From a checkpoint of a small class-conditioned image flow-matching model.
Model: 48-pixel images, norm layernorm, patch size [8, 8], layers 8.
Training: soap at rate 0.0023, 16000 steps.
Data: trained on pictures of board games with random positions, seen at a slant, 97500 training examples.
Rows from block 3 of a small class-conditioned image flow-matching model, named by matrix and row number. Rows with one number within an expert belong to one neuron, the router's apart. Each number is 128 + 24 x the weight over its row's rms, rounded and kept within 0 to 255. All counts start at 0. Numbers have three digits each.
Before each expert's rows are labels from the 100 images, of 14976 (inputs lightly noised), where the router gives the expert most weight on average: "colour at peak" is the nearest of a few named colours to the mean colour under the peak. Only what is clearly more common there than usual is listed. The data: pictures of board games with random positions, seen at a slant.
# router: router (model.blocks.3.mlp.router.weight, 8x192, trained with AdamW), inputs 96-143
# up: expert up (model.blocks.3.mlp.up, 8x192x192), inputs 96-143
# down: expert down (model.blocks.3.mlp.down, 8x192x192, transposed), outputs 96-143

# expert 2
colour at peak: grey
router.2:123099141106164114146133138127118144138115127135135189140107136151122077091109160128134123116136126141138119088137104155093163137138122110218106
up.0:139138127134113149166146136130151093139125095123147124123138159042121102172111096146081128186094093095148079198114159123070129126124108118129137
down.0:150111098105138111137128116139098069131130120110159129127147148184108129096126162183175129059093126125100149205142105118080129128151144121125115
up.1:116142144163088149132152127140118143103104150107108136133126087138136138092148142119145152113120154080129160130132153074129089172105098147110092
down.1:150119107121095108126118151126166103090125174107116125117130081135103115154122121073124106157100101075132148103068132175125145102139154135134145
up.2:107125119089142101131106123137167129066126119128177095170127135082112147114124120145083111085148136113126151171114116143125130116174107100124172
down.2:107128127164145149150086134132082145096160113132149090167117128155134149110123142165184137156139145094138104182142126131120126165132144086120092
up.3:163139142184135128120157105142162145160137130160130125166157094079105129157112114161126150182125130167122134144134147083175126089116121113134159
down.3:083150126178109128149092114114146111111169140102132152088147130130145160125113126108132189183108107084092161115140148134054119146138132117126110
up.4:129098128140123125135097148121139068118086077125121116135143116101138123128163124118123140109143113127097125127108111097128164131128131143147200
down.4:169104119106136124085126109116151129138113105125124159109109160144137137082183174125136166118126101122134136118161107138140035127127072129106131
up.5:153154118148146097097131139103115104126157105132123138136118125083104187117152113106138123137137134122143109130117131171143114122134138146107154
down.5:145117101117134111112124154070134115120166112120133200104127131125114153068176125117126078119124089132142117117119113151143136119124089163137119
up.6:133130163113138128122124148119094111118121086097123090122113127122136093131130139126117053131144108086128154091131128148107153135118153152115144
down.6:127145090122121127065141151105155101111093127134118102115126115133115154130117139095116087123127126138132138106152124143121089108132094112161128
up.7:130077128085133130123085092099105160103122110047124135117115116066132129109101131094140150117111086129153142119099111166133098121125153133123119
down.7:143168134132129123160125111089142131150121116105152138143130138141157094082134120107134053121129112127129140131078140151117129097132165150091092
up.8:145107142166133144128173113117131064112128137154114130069138099116150150099125126144116152165109102123123138124128136129151107132095091116120112
down.8:153145119070099091109186148098129068125131128153130124095117107109149118148112140157149126097117148127124123133132105140146111111142140111132161
up.9:149122126126103164118136142148146112154134177131115122118124122131115125114114074105189108155086139092172133141129168123158102132110134087135184
down.9:130116149150177109094134073139130107156121155128117115127158141135130119138129169124100122116095112102095115135101104139163141122151100113122059
up.10:172124099132118124165141133131130197109104122146143114104126116117103104156120095080125160094121151085119131087116139121145138123147142109133133
down.10:166102099135116142140133136123111189087167115133145126080158143136139105113101143110106135120120121122115128115141103118133123124130099124132131
up.11:137117135100141141170129172104155162117162109151157150110084137134170185096133157121123175080120181101133139133151086148093108105139104133186127
down.11:082127159146127151158159068161114177124150132139170127111128151103124183130132110156115170140100095104157153124148096123136103136122142135064102
up.12:126102145116128125156106122153121129099067099140138130100123105106097084107135117116140108085114135106143106134096084123127106171133092135129074
down.12:110144113130118130108162130133128154136197187134141162151125125134142171131054123132127164132113147144114116128071116143126197181130110109127129
up.13:119128116116165112125129101146103121100107125157105084103135154111097106114123119125180115142127147177139103140154142189115133134126172130167116
down.13:139126111137094132106102091139131111134119138109139173132125096091128108144086130136146134123131112114099117124108139129134145133115063120137130
up.14:092114125091182101131165121122114124142134097127102189127109119105172174148153130125132081115100109166117119133133110104130136144104169114128150
down.14:132136135109196140098104151100133125126090131093120139138159123135100160109137142133126108137143076116134136123087137133096095155148083131093111
up.15:085106127117135172144147111135151102132134169085127146098135144144134143118119175132183141146090124153161087159125114096053095104123149120120154
down.15:166127131098140143128130106131130148134154157181133164159125115132142152130119166134186161130122117144130148130150109133168141158118156137139136
up.16:162189092119155151111110131099110083152127151109165143109108124039125126148136122141111110172117141135113153126147130107114140136126143161146118
down.16:153083094145137093137104116111132070135110141128155123115141153168140102120147136134173096064118135130159097144115113136099131103130161153120141
up.17:145147136122147097121089128122105116078127132125087159101089128131119159114140094119089175128139162103098155120111157153169037119093135155075088
down.17:121127124146135146149079106108137136109125070115114144126150108135114155129176137108142170150150116093157112115113129134131064101116178153173149
up.18:094114158143177118108127130176114123130137127110115177141109125063145226131155154152109194113109181141141102157131114137104113095139120120115196
down.18:145125153126171164139131118136111135125085118141130134135142104119130214145170145111126177111133122126164110135146130123131114127117137131093122
up.19:158121082123136119140117114132092130125135110120162162121094141097122142115136144061118148137112138163130178119136094123145118145125106150128174
down.19:146124072137109136140106158154153118143132152107143145113157133131128147153128127046119145111107107159129098127136155114143117115138139140130117
up.20:111148116134097121106129090108123170128114103134088117111085120067097115137124122135121119131083124112167164151072076108182123109163151136100138
down.20:137101148091065147129141160092092174148133111146097146135133122151128149099156113142145117107104118111132089131076138135172132150112108110091131
up.21:112146121125147116131114135135102114125074105083099143142099118055096197062172134131130116111126139143111120123121084146115102151134104137083135
down.21:120128098119097120107137125106132131157242106107118131129096131152114084082136117128143135143152162139148135099124119150122079151119159082115143
up.22:142156114156100136106111090102122133130126100112158119181125134120095109118141079181177116149107146122161125146121189121137136104149171119152176
down.22:134119117121092121109105162163115156125168129131159112177150096127077107141118179178105166123128127090105129127142072138118136157094145116120093
up.23:142144104127146082118109119131158122124137116091117140129166150196128111138178115153111114183135108168093114146105130103138082133093120094156094
down.23:151126120130158134108116111127122120143165142091146142155113109127123172141129115105137137136119122114130144121083133159127185158108134109198143
up.24:131137126137131106117155175139102103221095133170105120111150138095111128193153154105123114168123130140113159141141137118156151133114146123132125
down.24:140118127129111157087153102148154087212136097164107144114125125116089119120185105111112152093117124119128089147134142141143133138140148086126110
up.25:109124137130138097135137121130117144127145102172080166091177158092148157153156114115147168157140118140098128127087149141156100078089134106088119
down.25:118111148124125137129136142124124136120145104135102151099092177152173134088162135133137138113131113148129133133151117101153116175144085113129109
up.26:131123114178152146119101108082128108191132072087122145173130132106138117106155136119149108098144130164144134152139087133161156079119148121151126
down.26:110116104073097117094094149142130110165142090087096098166125120120104133187139154122125144159113089130123129141163140132165133177122146111121101
up.27:131132096109102124104113132164140068137108140094088137122091124145122122147131084130118104158112139091163129144074134158125144105147167109153141
down.27:139135128142173159084137104145149102119149143119094163156128139138152087075150155139122114114118170108163100140124109156125113145129092088166119
up.28:169151140149156166143099125121133095127118079104141131134074103119104118112175153116142130122116183097137107144131097160152141171163122156138160
down.28:129135124135145137163127135099135125115056109135127149112113126143116109133160145126127073152116131128140143140128127147115119094145095152106127
up.29:171146118176111125129099106110120129107140055146121118129121130113145105136118112149127115099159134120140178103150141143161122150141177151149122
down.29:150111109099117125142125159115112133135105098146120167128125126133137135113166118139109123162141119118143098122132110151123141074108111142104102
up.30:081109128113164142137143142157137121130106156126124139133095161063180146163136129126145113148163120144111111100158134124127119129126117142101120
down.30:137147145122121091205130107097129128130081133140156103151154115110163073161087096082131116141154139124107117148117139146140098103120153151107147
up.31:097109177110145142084107120129172072086113095112172083141122133107116130104118147117148117088190132135094118105101122141116136092167097141127077
down.31:117133177142145114109082132116071090099160089123149072125143147142118121123114124121115137153188147125151138102172118117109126170092179146115179
up.32:159128142148126131153153150104120140136103112111173078171144105117124074091104160146107123117139090123105147116138114089102124156126088121127196
down.32:133130124102145126121106094084132136118158113117129087119112108110115195151151118126144143135141118145135116118090135161110125111141156101120125
up.33:097079149102117142114128125159151119167098129123118144107129151107137104156143154202135129112149120165117115161111088103110109124096127102107143
down.33:134104130137100117104139146148162102115154084153112124087147103133080169124169149083116138145120117093145159145174126117145154078133166142123138
up.34:149139114125140155125111173095093128089127137093129139106172141161120139119142134140123132144156146124164153119134157150121116112131128110117148
down.34:133108126146209155149141114165118153133174154151114151140106125140142145131132123111139167131127150114139121113074116109137181151123149109112103
up.35:102103116138144135135129088156145117109088145155128146111111159100131132156167126118150185146135157165121134118130106152158134090127141100119180
down.35:110151135130138128142140148102115131118144149138120127129116154128132122139134108143114077112137098148128127115077132041166139171123140102110111
up.36:119135142131091111111172144108070153117135085110110124143137126173170131111112179028188128096159107148118152107132119109158140150148133152132105
down.36:124096163105084134099132093102154172139137078111111097163102182093171145162124095042100153139175135153116103117141141114141141157105128129138128
up.37:103120124084104148137164103114102155184148151130131140099110142071135102154088143160135090112144137134095127145114110122114108095090154122140128
down.37:108132174178143132182135128105103178167112135145103127100094182117144168094142125129137129134135106124198141168135107134110131132144091138110156
up.38:108094146131123122127133090111155092128112168164113124137136095065124135151101166140128124143151136146146118189128089099185114123139134130113159
down.38:117147127134177153128132151135118113148094144144142141116154117167132064139108120154140102099134172160142117149136150137161127125132107173141117
up.39:106139177102153096106133075143106203121139100170126128106152106075118141136138111131171148153113083146133143087115129119110118126170127103138133
down.39:104129139157130141098120200133129178119107130168117111097100110149112121114113126109077118085126144152091136108157131149097109110085116100148128

# expert 5
colour at peak: grey
router.5:105110078124112110149152138107127168113140142133128144153120126102126104139080106141150154162147110144146148109137181132165107105093131139189111
up.0:147143096105152110122135125136100111085153173159168121114093103114084175129138105155109103136097134119114171135097153147121105177149084158085120
down.0:161120100169116128142146118101162095104116159114146110079134117144110082140112130121115089119123164120144116095133129133119109062129174165148151
up.1:128140098189125139118127092129122151141168140139123142109109129100127134130101151134116140129092165162142103095096118135132121141089117114103121
down.1:138118100050108116132102156143110168135144125145123120117126122143116118148116128127133147139102079154089151088148147137147087146153134106145121
up.2:085101100122147132140144119122120077113125168147140139089146155143173119151101151147137093159131111200166128173155132100099100147108188141179157
down.2:115159130155167129137151143122157105128069148140138095105138141134164150116069088107125129119147154190117139135136131154133140125183066157108154
up.3:127104138078166121111154139158144145123138175131158150109162140086105141108174112111125131111142080121142093081161103149141092090148127080163152
down.3:143140136172105118124146129093117176129117179122173107113070132160132125121132124134129143153134139141122150090133139133186119140106121126110100
up.4:114121127120131136151178119105124135128156076184138109102164168128137167143132125110129139125125100082111108132069148125102102127125112137055141
down.4:134136142139137136188142111096113148137136056143153115144102183138141138102116160104161112104147171097142156143145116144103094124124129144132106
up.5:136094154177115120136126128148140129096123172156154106146162115123147130118160157111130102146126163153156122132088151109110079151136093125111098
down.5:105170105104088135101140169153136114101125164147119076138130091112126122163107103090106093133113110162084151115125140164109121112148118126112135
up.6:130139142144119083150108146108167154120137130148116123085168092106116145081129127126152167102134110114122157110125133157130055091117094073133130
down.6:077147114152099126124146145182155107131193133135121165108120156151121148117125133128131164150109148112104152141119119099135164130118137121165142
up.7:129119126130140097123148138130131145129117126132126140121091147100120196107145146129136154148136147167148116164119110143132122105102095115193126
down.7:139144154123057107099137134070129151129149106129131132118107119136125099147078094149136126138144120141097135121160108163119111144128185097137144
up.8:135109142106116175142127143121134146176133098102149141156110122121102153086114186145154158110147118175164119119119175086100114134124109136120149
down.8:137128134166133080131107109122120153159139101106151133162134125120091128153105086129111138142122147176086153127141065189106124136138145131129097
up.9:062104114083114132134121153113114114131138138095124154120094143145159153108129139115123166042129143118177113124114112132082125137151117130126142
down.9:075141108182118141126105102118145095116133141083107140136154144121168129125116137094141159221119116111095141102153134123074111124122127106123125
up.10:143153122155168114120116153136100104129152087149146155158068099065144144073142093103127136115107131101129154116126091158146077131128128131119144
down.10:107138103134138140102128139121101170156148128135127105134110151120126118111132140171133128127124137123123117119123139121108189160119144096170143
up.11:127111169119149103134162104127099136126134135145137160119099148054153096145143111126098134165159152153128121113153135149160109118119115119156161
down.11:127142166148131165136170156118152130118129137144135133124171130179157114118141159112170136098150114138139143099109120122124133124143130122114113
up.12:145121153140133130099124119130174109131137116124188083157132125154113129106160120102135099136190134130129119102075128163141135097159119140151157
down.12:123139165117134134073120106102109099157142130109162065121139136119144124139115129082120147131165148170130146118174141105095152175134125133102140
up.13:151109096140109104108169156116100126152122129162158115074117107130120096127079165147144099102146135166148133139142109114115096124108121150152113
down.13:143122080101119137100159122117158110133151085148153139031138126143099144106108113131127119144133131151124151136125145136119117110146146161133154
up.14:119095154128125180145145157099074122126131111075132148109113075141135159075136204153133159094137120128134112108119110091127105155139117139120112
down.14:102125147106125073125120121126197134112131133110140138084118113104127123107141063170123123129084122100125152133112142150115115098124094128138118
up.15:095075130118133138145145135103125135150125103122148158138084111083126164083102140139125173078139134146163130136121107105103102126125117139122139
down.15:160075102092144168115127148152094121129134140168137104150096147154131124082146160103104107083119109131155106136079133103166171141125094136147118
up.16:128122132115141159127129107155099118134158079118107172143089114136143134075139145121171136147121142126157104165116115118125092127130087113189126
down.16:155133090088136135121139152159117100153164137100133128175114140135128153104136125121084101074124110155120125161121147125132143123171136142080149
up.17:153160137142099127076113116167116140079139104138155140142146131087126173153119157144109186120113139119121128138163098105127090138152142163171170
down.17:110153138147149157188095130113109103127083134129126138150119110112129072163113123124145097154164148132130144103181133124116081142135088100100128
up.18:112132121154111149084119140124072097108136095132141199098165158075143124152110121115175119158153120147156106113154122147130105094110139134146088
down.18:117139105099100104107110114122179083099124090128146177100093131185130122113096144116090099111163129146098138109105151109121133157155133139114160
up.19:124078121145148156115145137108133123148124149140046156113130129124155091100116148123126125129144144145129125141167108124116133086093110087145091
down.19:122109123113134155142137125138165147112120096101165127135114119137115063101141129131128092134099146126147139126066133170169111109111104191144118
up.20:124148161111137146144134130150138088131150117151122164114090127114180171113131150132129105094125131108143145106106099156086096160114171126099130
down.20:115133155106117094187139147135102085124168124132117109104132126112165127166126099125119154131126098102097141130106154112093127131124145117126127
up.21:114074109112161112148140128151111152120122171214109111148127100128101129138101115153116113088141128116125174094123151103141127159128126136136168
down.21:128174103152161138153128129162122149125122147196120116136128121130114133110104153188148114147149120119111090113134103155142105101137124142122074
up.22:109141111136173143128140121098123120111167136126118142125138113087104105130126139094114136105133146068115132117128112110146125136161090137107140
down.22:137127127139125142110108140112139091098045146120104111112143107130121174174104124107133124148134081122143138135165131120130116086119116115129123
up.23:148165141134120093126114135120150150128132117150108167077130141106100144136123079171133154137123156080126146113157160153096089124147148113154137
down.23:149095122121111155113118121105135169122092124134115121083132136164088123132104182154133124108125101096138127104110088132109108110103114128106114
up.24:118147102137129113105113109149120117097126117101125187121101123150126134098139115136134168155124136138138138135110125163135122149118122092099085
down.24:114147110122135132143140137159116107139125132158125114136131189133156158078111125137111129112130101136105145167073133123087126112151081123164132
up.25:109134109154155147140109120143122156128117111112113164154132146138116093121155131173150125135142160160123154113144113166158115105106089112147141
down.25:107118100104147112142105123139116161125104114108107155168115140111115113152147120178099123133143099160141090105127141094160132144156163116108115
up.26:137116140139115155138107148123116116117077123097109104131134105191115107078142142116130108113149128125148120126108114107124078139144132150014124
down.26:150120131113125153164134132127125121123106103114135122124192095083114143176155117151114138145154092136118133129125163065146109133148156127152131
up.27:123089073147123101131159162123100136134135181130131107145116102146092140145106168138132110148119127139133136135142135137140118148124142118151111
down.27:129162075098118134140164080112125152118137174111147125163134129140107140100106124159114127109121130133103127164122099123123119108120120116126119
up.28:163169130171087096113107124126143142135150102104163114151168122112129118130178116165120127142113118156151122160120136101137117115116136144126147
down.28:159089137101139132077126144182105126183169152128156138160122145135114144101142132133102137127090140124108124162081117142158201153135102114099099
up.29:108090145106101140136125114124126109140112100117120149077101163087103158087124169157099152116139124136148146139117147132110123134076099141120095
down.29:113154138139095131109119160126139111114118116137104139051138151177098136156110105153175143132133138115136109123143105134109118143192147128138168
up.30:131136107110124134121123080153110097100164160173117148143148071102157153132123155163180147128139148154112105101083103148152139134082136122119124
down.30:133133100135111117110118164131143091114142147145122169131118062147154168139130114151085137128130103145119167085149145123131105136171110141111142
up.31:163176143147104112115148146110126092132136110089168147136137146130130121136144130103139134184110106137109090161125125151104082112124141111161089
down.31:146084151113109140142127111085115086128131111070127143144089162130147128107166131118123144070112143149149157174126123100101132144113125114119150
up.32:116106140142145144138141118135131139093074144150140162134097100085162104127098140136133067101136119143107146125103134095124093164092162130149124
down.32:113115112155147119144145111101132096178090140123111109076146138113078116110099171100115075105112138136108137168134137084150122117112099098139145
up.33:115101113129111136145129119138119134114134126114159136143122118095125101156133152137147147124142109134148135131070132114112062128117130150067170
down.33:129113133185166124165113093154106132148093143132135115165149152154098151097096161124152123111126147102132115177108099120088123098116100133115093
up.34:154134148082132123137113156132113123147080123126156106142091138125144137146171129133129117108159107099084141120129096140090102121131138134097160
down.34:143132147166149114123117081143116085146204155106124130166134133101158121095156110107101109123133146098116125148123114114129122149119115130124096
up.35:138155146141093129122136133109126171105125113167173095173135143159101094140154108151156109122124187096158118130093166111148103130184144161093103
down.35:137113136094093126125144141108122172112169119160170141132135117113116099122156126179085120112139086117099151127124090120150096136092130143140149
up.36:143102115104138103215149109109121153088111101106124159092111157128124133137155125145118136099179128149137131128215112155134123148112122172057139
down.36:134119133119131133196143126101111131132115096154107122137120124113126155145148146144121084103138098132121108143078138108119131117131125154000122
up.37:134119155082161113135158138165126129100152152150113155101150113102133166086120136110137142153096097115103124137144125140097053108131059083149113
down.37:115096136129084156113109122162104129126150111135126137104121114125103163092147138125125199128101123083149129126101144136125193114113149126142133
up.38:129133112159096154091155147141120125137182137140133123113161167114106095147121142098114116110100073137129102138088109105147124143103119118045105
down.38:111113145105095091136149124124091114135179151112099114153086122097180111137103115143106128106121127124083143130108118119133153164107135110178152
up.39:108066116167095139119145126116126130139133159119145107127116115164141113131096171121138116139091151160149094156114128110143105158100133117162120
down.39:103185111094127142101125147129118132125125130120102100141160106132139135154135127122118098130094125144114127146149140161157175114160134096108136

# expert 7
colour at peak: brown
router.7:153137143132122102124107118186109149094146171160107153134138128163144183114185131135181158177129148152122095142094111154124122160129132093048095
up.0:126134099104127141179153104142137163135187148137162126114098168114127112152159158148155113150053125130149105173151102159172136141123114134111148
down.0:124114139152124124135108155098111136123085121135145074111147149135136174138106112114100142144102091129108156129151137117149079111122133143180112
up.1:143084123119141156149165121103125141101088127133139069146107187086113114120143154132136133134114153133112113152132154141179123104098107144129173
down.1:137159120154143169130146145140116100131105140120113033121161111140110155183071159121135165123134125130106136123161138114112137137164101108141096
up.2:153077120159140110130093139127131132167129142107122110131097093107123129124126109139063129140100127111094154174127089066166133133136153127124212
down.2:117169116078102099118090139146165146181140115111142107147142125165118148115125170148132128107121144114152123164101154152147116105143147120132090
up.3:141152130096119124141136124128113127116130101138107064119161142128123086123133133140108120153141097118150153131152124177137109124134107125055175
down.3:122123131138108137110139095118137141153124137135135126131141151109145090118095125136134085115147130151138124138098121082157128104107111150086141
up.4:074132145098118112145141133114125109112124132157128129111071116132182108132141131111120119120143146084157131133133088143087091149154153149146110
down.4:081105121150096145157123137141104090121174129168126127120145117129158150131132112085131146114119092091100137137146170107104134120109109134122141
up.5:163127103121099161088100136140109088110159126119159136116083116169089098110123136129087156102105114140157155142064118149161089153113151136105141
down.5:149131097130081109122116101110141096114102150130173104133157153108105128106108109126142090145099101140130118130113131138138140092140104148033106
up.6:141126149144109121086124139109104122139108129127152107135137141124122147124107112113128128129129080089130143123142123103087137115114172168121116
down.6:129131133121110143100115117128141121137114127113156122148125114136123130139128129142165124137144176087134124123131120157087136139142093166121161
up.7:118132112131113152106133138118123105124115114134126139114147150126145153126121165111203132092093091090118104131135133108133128124135154142119133
down.7:142121116101119095119106110112127118128139115128125129132087160093128144139115078130051123143109146120124118147128127128164127130097112141132113
up.8:091137101119148123111152088139126082103124119127105156112107168119165157162160134129078155096125136133131087118098124146146129109136140119146107
down.8:126096102132135132123152171135138096114118124122107135129144155149158126104140129127146165139124124120129159108142129129165135129139100125072163
up.9:117126172153152147115121177116082110115119127135107138151168081113135114091126124105100127157120128139144137142094113121123121103089094111151156
down.9:103139150102141107113124087109178110110137136134089128153093075135120138149121159079153113105122108136109144130139145156115134157143175093101106
up.10:155107103129126135169172152135145125092139119125160144155104137189124144130110169120136136146170132108106164107123142104121116094095126131124166
down.10:134138094146108132167168092118107141093163123129153124133169128065113130126091122111124115131169145108149079103142117142122124165137138124124107
up.11:111109119133121126142119167128134120194127111143173133138116141197139128115112134102124141155131165098123122117133143119174124139117127084122164
down.11:106170151146120129137098104117169123186110109158135141113130142100142114150109132122135123141112112107120182118103097112153119129133114088134118
up.12:110121102153151127122114146173097187176117107108146107153132150111133125152119171140081117151135142100123123151105126081124099142119162102152120
down.12:118145086093142124113115099181141180173125131126142122143119163112128141109134116114183131116120111081120112147129143161115144110099099076116146
up.13:142102165170123115112105138149097118136114087130140123145170135072105125128133196137100139142136104136123120076141142117136123179105122140111132
down.13:124150150102102152107106130135174125155108107131135127115091113184081125140134092134157126116120142122154143082118134132148132074139140113138150
up.14:129102122117150103113162107121155098084165093137136116126083124137147114124149121154100108108165104082155127107118168156112122130149154092132155
down.14:119163131102119098112144117118118132072154085118137130111185144165145123076123117174139142123128139109089126142133084137155136110111142123117171
up.15:212137173123122129094159115116110152145138108137127125096073129153134120155071125076178121156120083114065138149128124103149128131119128167137142
down.15:190128130159119127099115158125124132120111117138120118045167124056142136122108164086096139106123145109181134155138136144111117115138117142130128
up.16:117135120115155153151101149128151158121093136103145078146122123096138126096135162169148124127119164143100149167129127134120136110149077121099134
down.16:114128139137097119119125152163155167115048152129129066146145133150119190171089127121100177133130158134156145127126113095131112128136144121151143
up.17:163130123151166132141114137128108149116087100134119171105125110106102114159160087138165117119162147124142111149091110115139134147173138127066132
down.17:131124176111175084131123116097125120142053132135125140122114146120134119129155112123104114125161091135125149156160110134137085078103132164148121
up.18:129120110134111126136110101200115109129136124145142150162155118106112161100171139138122155138110173102123124132133109135149105127170070133093148
down.18:126106146138142117154106109152116131120127121141114104095133121127141136122143126118132147134139111118109153133142133099123191114109132159112134
up.19:086131092142136145151108119111150108104125167146110134130104117143119105100102149124154132126124117111124137166107060134192130129137120134126130
down.19:077146092127111120137087168087094099094122161141087134125161123141132107147115126121131133138124140106161135167157191126182128145125165127142140
up.20:177153115136121122084134131108136082153147124172182130121129086127116099158143118137111136053125115162166177158121071088131118155090128116141171
down.20:187105135140138138107123115098137104149124135180174151138129103130141116110143121141115114210119147155080090154118175147139129102161106134104095
up.21:142144085144109117133116112145138129144172088128133128140127141147109134169158129126151117134097120117133165145123133131139125135160119133119169
down.21:100124139138127135170143170126160115122135115125144142158182114113128143099131103139119082121131124166109144128193127130132066084136136159179111
up.22:127115139118125118088140090128096119113196135124146116124109096148118187140115122083134116130112151087151117130139157111111113109143128141058145
down.22:110119126117166144106105131118125102122201110125118119093148133130120152133163141142149104121105088126108146155171136082128075179133124122159129
up.23:114177147137156154105081097107135119146169108121112072102165161174090118164117079130131116149102128102137128145144122131145130148126138153147118
down.23:116111156137118119117091135122155138129156084095119038141118100067112073144095165133122077154140111101101132128182145119132080100127152130126134
up.24:152152140132137113141156124113132134163131105152112129142110126123091118128098132111111140179130151086112165132119163142125117153129172105140139
down.24:143129140160144151127160126108160116146129106156094140132152128184103104148099132132138131099128100097170105111130111120124135122106103133131098
up.25:136167108103126121139130157132167160151128112092132108103130089147132134129087143104162103182133120150132165114121186135119113137164133118122133
down.25:156086108162128116131157099137099159104114126132167114110124107117140118112116083105116122069122123154147124121126069138124132089085142142118134
up.26:095109178113124141083119121150168106152127092095193108118136142112111132110134138135153120125182124114116100061116097161073126086114133144130079
down.26:077142171148129127111099147141071145125156147104180103160125141092130123119092120130126116118173148146123113103148163094084122141131113156111158
up.27:123121137105146088115123123157100081154137153083129142090146139136139116116135107149136121155138148165131142117139097086096127103123152113131161
down.27:128132153162146178118133130167175078158126141081132134081103123142144106161133153137117112115130128164143121106140162172078128157125132114133087
up.28:144163123125148179123126136137112141117152165125172135153121110173154118116145133121162153072127160119159126096135149099100129138152125101112159
down.28:129079116140163110120123118132150140133151139136166135173127125104162129129139138110105138158103102141123141095131118162136136124107124119125127
up.29:114171136109099103117147092149133124068114124139154127171156098140112100128129143161136119119108150102136107118119165124120114152145115106128150
down.29:112075141152102168123140168139124123077115119146131127185094103133100111119125136143111128105110099115134154113124088130126136093110130093114126
up.30:132104094105125143126141100130109161145132090154157114114148169134091149149116098144112096099145141088161134146127095125081125146138128128128124
down.30:127121095145127141121196129135105169119136090145117099085123180136118129110123162174140109154172097115089127182124172138104147102104147084123108
up.31:141141145130147129090134109113139106145142100168130098110118150105130109147127105145134097058183118109157096100109167188125130115153137136119113
down.31:138106145122127089116108126120116124124130143161121140146091148144127108104156150161103114182141119141119118154155094139180146131073165146115143
up.32:155109119106110151169147146134109130116116115114110118126134124135120117088111155135132131142110149112117140139094103150167086090155123168105115
down.32:163146131123144096129107103077127151126108127120152085100157111109093100118065086136137128130154119129132112115099122139126092132157141131131142
up.33:129127128122102130124147131161132107141168133127105136130118105144105146163123127119152182101126151130205121156123148131142135100186113141114146
down.33:116122122137122135119136139181131098129155140111103155116150098122081162131137141107133159151107131122078163152161112112144096145085155141131132
up.34:132119154123163160156115143121132129141101146079137183127132074147138159123150137119121109127101129132123124101157125106153091163129121136097135
down.34:162107091110158113143088109105108148149098133096146127106117162146143182102162127134130152123113115151135121136093140147131152131133115141145137
up.35:138116123095122128108158131149130119157147116157150120159137154179119111099127130149117123148130104141149101133130180147164115119156147109128111
down.35:170154112161086139125152130130113139141141129159151110159117151078117120155128129136151133122123140120116150125127084100147134138106118100120137
up.36:142145103164105140100156131139147171174121162156150142137157131087120179172149126103157171153131133137140127128105148089101131103133168127139142
down.36:140117093136111139094117132200123128118117153138136157129134081086094209114164138110138143132124113131097126124178141144118130113101028127143129
up.37:076157143084143128093120112117086098144162121135132131109145134115125142134082132131165114149121107121148083122132169135147117159139148157131059
down.37:082110153149150151113142143117125115131133140143130156118097116134105143135117108159105112114143109116111159120131114125152111097099107160125182
up.38:182106154142107117122174128097093157143121142112123121203099135048095114135098178105148115129172102111116174157137120099141128144104132140138169
down.38:146142158118087152099184132137169165155131131104128130198131142197074149125113067097105135141158141121119086153116128146138141110129110142118114
up.39:161137069104159151140096089136151125166132132096122136147147117098126139175109135102178121166116087153131171095136077134090110123135119104119174
down.39:133108042179149125111083159099098106154104107102131101142129144132120104119128156097118129099121188141127094103101168115072133126122160089150110